Rows from expert 3 of block 7 of the audio encoder, named by matrix and row number. Rows with one number belong to one neuron. Each number is 500 + 40 x the weight over its row's rms, rounded and kept within 0 to 999. All counts start at 0. Numbers have three digits each. After the name is the row's rms in percent of the matrix's.
# up: expert up (encoder.blocks.7.mlp.up, 8x256x128), inputs 64-127
# down: expert down (encoder.blocks.7.mlp.down, 8x128x256, transposed), outputs 64-127
up.52 118:525533468511507479527500507465489542546511503440502585451515533623544518434576478415531465515461498487444504472487483502507505449486415516476525567515520467541430513445492521426497434496490493
down.52 112:523537409505509530547427519550491475496479504467427500462526508521478519448477422493519540551510472529485541443508575535483485557481436514500546494497526524490472492509495514483512485599522503
up.53 092:581554493529475462567547480579533536558520523381490540433540481542459485453464460491526472529443513506534485450530485579528500523496442497523555530501467433486521520453464544442557492482497496
down.53 092:519544510557489479493547502447532570423509449547488591490442533437495494441540537510517500488503505481442558528565478509550554450518486548482493511497524487512545500458531431498479448485448483
up.54 098:572559496498519491579438481520518578523507562442543542431543463538525480436457488491517498527464497545496510462497522529495517515516463509509548497508485467470481556409546527499513416531518466
down.54 102:556529510519493455550542487431534570519460472490484556436489498484496537463455470519510448500447499486481468484549499552476541423486476531498505513498571468495512531543507492461518498566547522
up.55 094:571511474516468508580489486556474558560534524381511580450535468573471512443453490492551472496526489487506534442509474587471520499479480483503596513476464447476492560444502537441458479518506503
down.55 099:504559462566489501522495472453553533496476435579510592501439525498496540447512477478570484487501485493477557460552479513479492468444544499428437557552540502483435509526524447492480403464520494
up.56 102:589561483481489455555492498505496592536545588437531548490508497496539505430498559491535497510443507512479491415506510547515516501451411508487524517550482459511531555439522531401466488539504462
down.56 093:506519416507549548520489483486599512473444444511501537538443462445469496420443441495537484549481494504513496459528472473497556525471446506487468444524550451459537523481536461485460447522519542
up.57 105:566565472521477528544459527522519556500509557431536563444534460543542517522510511439494471542433534526478493473481491529459504518491423520442557501470467445489447562436505499437495461539521489
down.57 099:500555529440499490537454488541548490499459518486504539490532446445480618528482495480533506534448494514486477521493412479485514571469435551506483510528519453489554558525532461526443474521549492
up.58 104:618556445477509458507488505522512566538536539429493535453549456513516514460446449467501495548450556553512516461470527563466537513494464537550552517529458439502500558416528494450507458536514504
down.58 099:484573475440521469610494495521553559492509483537492539509460447400464470436474436480501487523444443490532492500575422505516532502483466552477491556484505459506545511469533498491508484525496532
up.59 099:560576484527486458557461433539518524563493584376522490377525480560532442433479514484520493500520507504492520452481479516504498510521445478511556455505472510499495527463499516428498477521500549
down.59 099:487523515523496408531536460496526539519484492522463605461473514474525475424488489525501503510516501479471615576480514549511504396436445518492498550514494532468522509521518486411480500468561524
up.60 109:562577455514493503575479503553534542545494538432488599430535471560545533478503507475544516515457524503523486432519485538495537503515417533462562510535449471508504533442512532414488447534508503
down.60 085:548558472529406445598463481516581499480488484495454583486505516495520560470534513501467549527478553463514561398497507538463493461473453570489534471494503483446564465546510452458490434545558485
up.61 103:533570477477518433552503440557533536538508492461542541468547463521477478482467538471532463523489548485493499441494500562540530501514448518531544454527415448519501513430545510459488470494496461
down.61 096:499569413474498571544522474488525548502479547503479561488493466521467512479518532512517482519479505451505497548564499530507574519479501512516459577496554522522433524472570455491432452566593537
up.62 108:528576463498482469543476483538516525549475539437517532438552476520522488441460481457515482554449534505504511434499473520488523529515437508516545524495495500499491545447516513435512444505526530
down.62 095:511462494502544535568490504448540558519482478526451553465546538468500523450466472510483517533520497476461516521530489522500542517428461522509492510504531463494536492534485534448517438503598522
up.63 103:594565472522516501552474506526530555546503569432487571445532489530544488425485515452519509515447505513495504462471503531475499478497447502493564522534441452486499565438504522428500445521527519
down.63 094:547545514431529407573496515522545502439491462541505539478475469465473519437449479549568470528453535455488559475538470548480513520527456539506535500484445478440524490477535457446502486542560501
up.64 091:586574444522555488552506535499495549535483534421588566455536520529549493466523509480538519527440553484461454437506494529501529529515400552479530504486463451508495588414511526469498464542518450
down.64 094:527557462509463503533504469520467530548489512542514562499478529422511483480516478484510469550502502486498500565519456524478558495473493530500508489496496500445507506478557454426450504577555555
up.65 101:551553498529499503555492487555548547557480584422545560452586502597530489473489489472511515506506511526450479442521507538511543536498434472481593483480467505540500543456497544469476461516539493
down.65 098:509522462477557501594521517527587546514515480553449567478501493493559526443436453490528561486520541530501480471486511483537501516416503524472409503512478479461467521516492436465474481513518540
up.66 102:557572430526508488594491495541498572529468539393552544437585491510497490490499485504507524524480498535494497451487473512472473482518425532510551525506489474483494557438512495419543470511491526
down.66 077:463527523481502495598499455473533509528460467499474575507466507546528475419480491550481593522512508499494529506547529496483562563487456471442455551474586512452513501566553510430504535485512508
up.67 095:583554460473491499543477491575522570547457533411507524499530447570573472434492501435570490527527500527498477440453511527442516502485473516484550547508497513469530541463474526424446430507556498
down.67 095:493562480554490489519563492508556555490505406530458593494433528512532503463512465505471510405447566514476510475535499577571548453471529542507451512500511495465525517565525504470469501521576488
up.68 100:546524492505504455566498452572539532493482567442494555444545451552499580512508539457519480537514524488471490438464446539500534542462423492499549492512487450484497508468480513433431481511506519
down.68 108:475559461473475567461479450449480469458499535506491511472473500483461425478586515491519452417516491450565511643559497508489417545528527441452544497465480532446487509454455497517512522446565530
up.69 113:533583482533468500552477468558514551573479574449537567455516481535511498495481497471532490523488503524472518451512476578501549478499414547474562496501503448532483557441510494459535441494534508
down.69 091:506515452460493469590529529516567534505483480523484568525483471461558510429471499488475509432566542572451550496501525555501521504416555563494569525517475492437503455505473506445471414508514534
up.70 098:500576447517496480550454487536536531565531529422503535485510488589539477434490515412548490513483502526534459441531490572479552476526486536484568494486486501463467586459496524422480434468497525
down.70 104:471510514579515513511483494486544578514438472513444556492535501505547553459497461440464515454520524575486519504545510543508538449388533525493461556540534503466513488544517488484446453495507511
up.71 092:565562491467462444455488443555487549477504466502516578408519511511533480481525534449513511496532500456420424446428506544522518451544447577532503495433464503576461532480516532540513471486527421
down.71 117:506526484486565511576481515473533487542496452556531531483489458471504493442474469473546501539522528503483532614503467486481569494445531574503499546506480507473500493469475529473515518510542516
up.72 094:586546518557525496552428491545525528535525535366513546452536512568533475472492469506542519496512532495482483434510486512466493530541453439460556544484481442488502524478506534489498444560521560
down.72 095:505527499460537418515524476436552529418469408533527665504451470527518480416456475518484507534521492527475535504527461504500523484472458548488487481543533518505500539526490427502579497498485532
up.73 098:523540513468498437509410476547519477512536476453495527424516471560528484395491465470572509501537533455407486463487438517489470470574545502426527572477479510552418545463446502471509469449491491
down.73 119:517481493506448581537515507435500595509425501531481503526536523529554471452503520449465512460521465534467547525564496559513491576422542464446471558478540491554551441576503470473504488509535493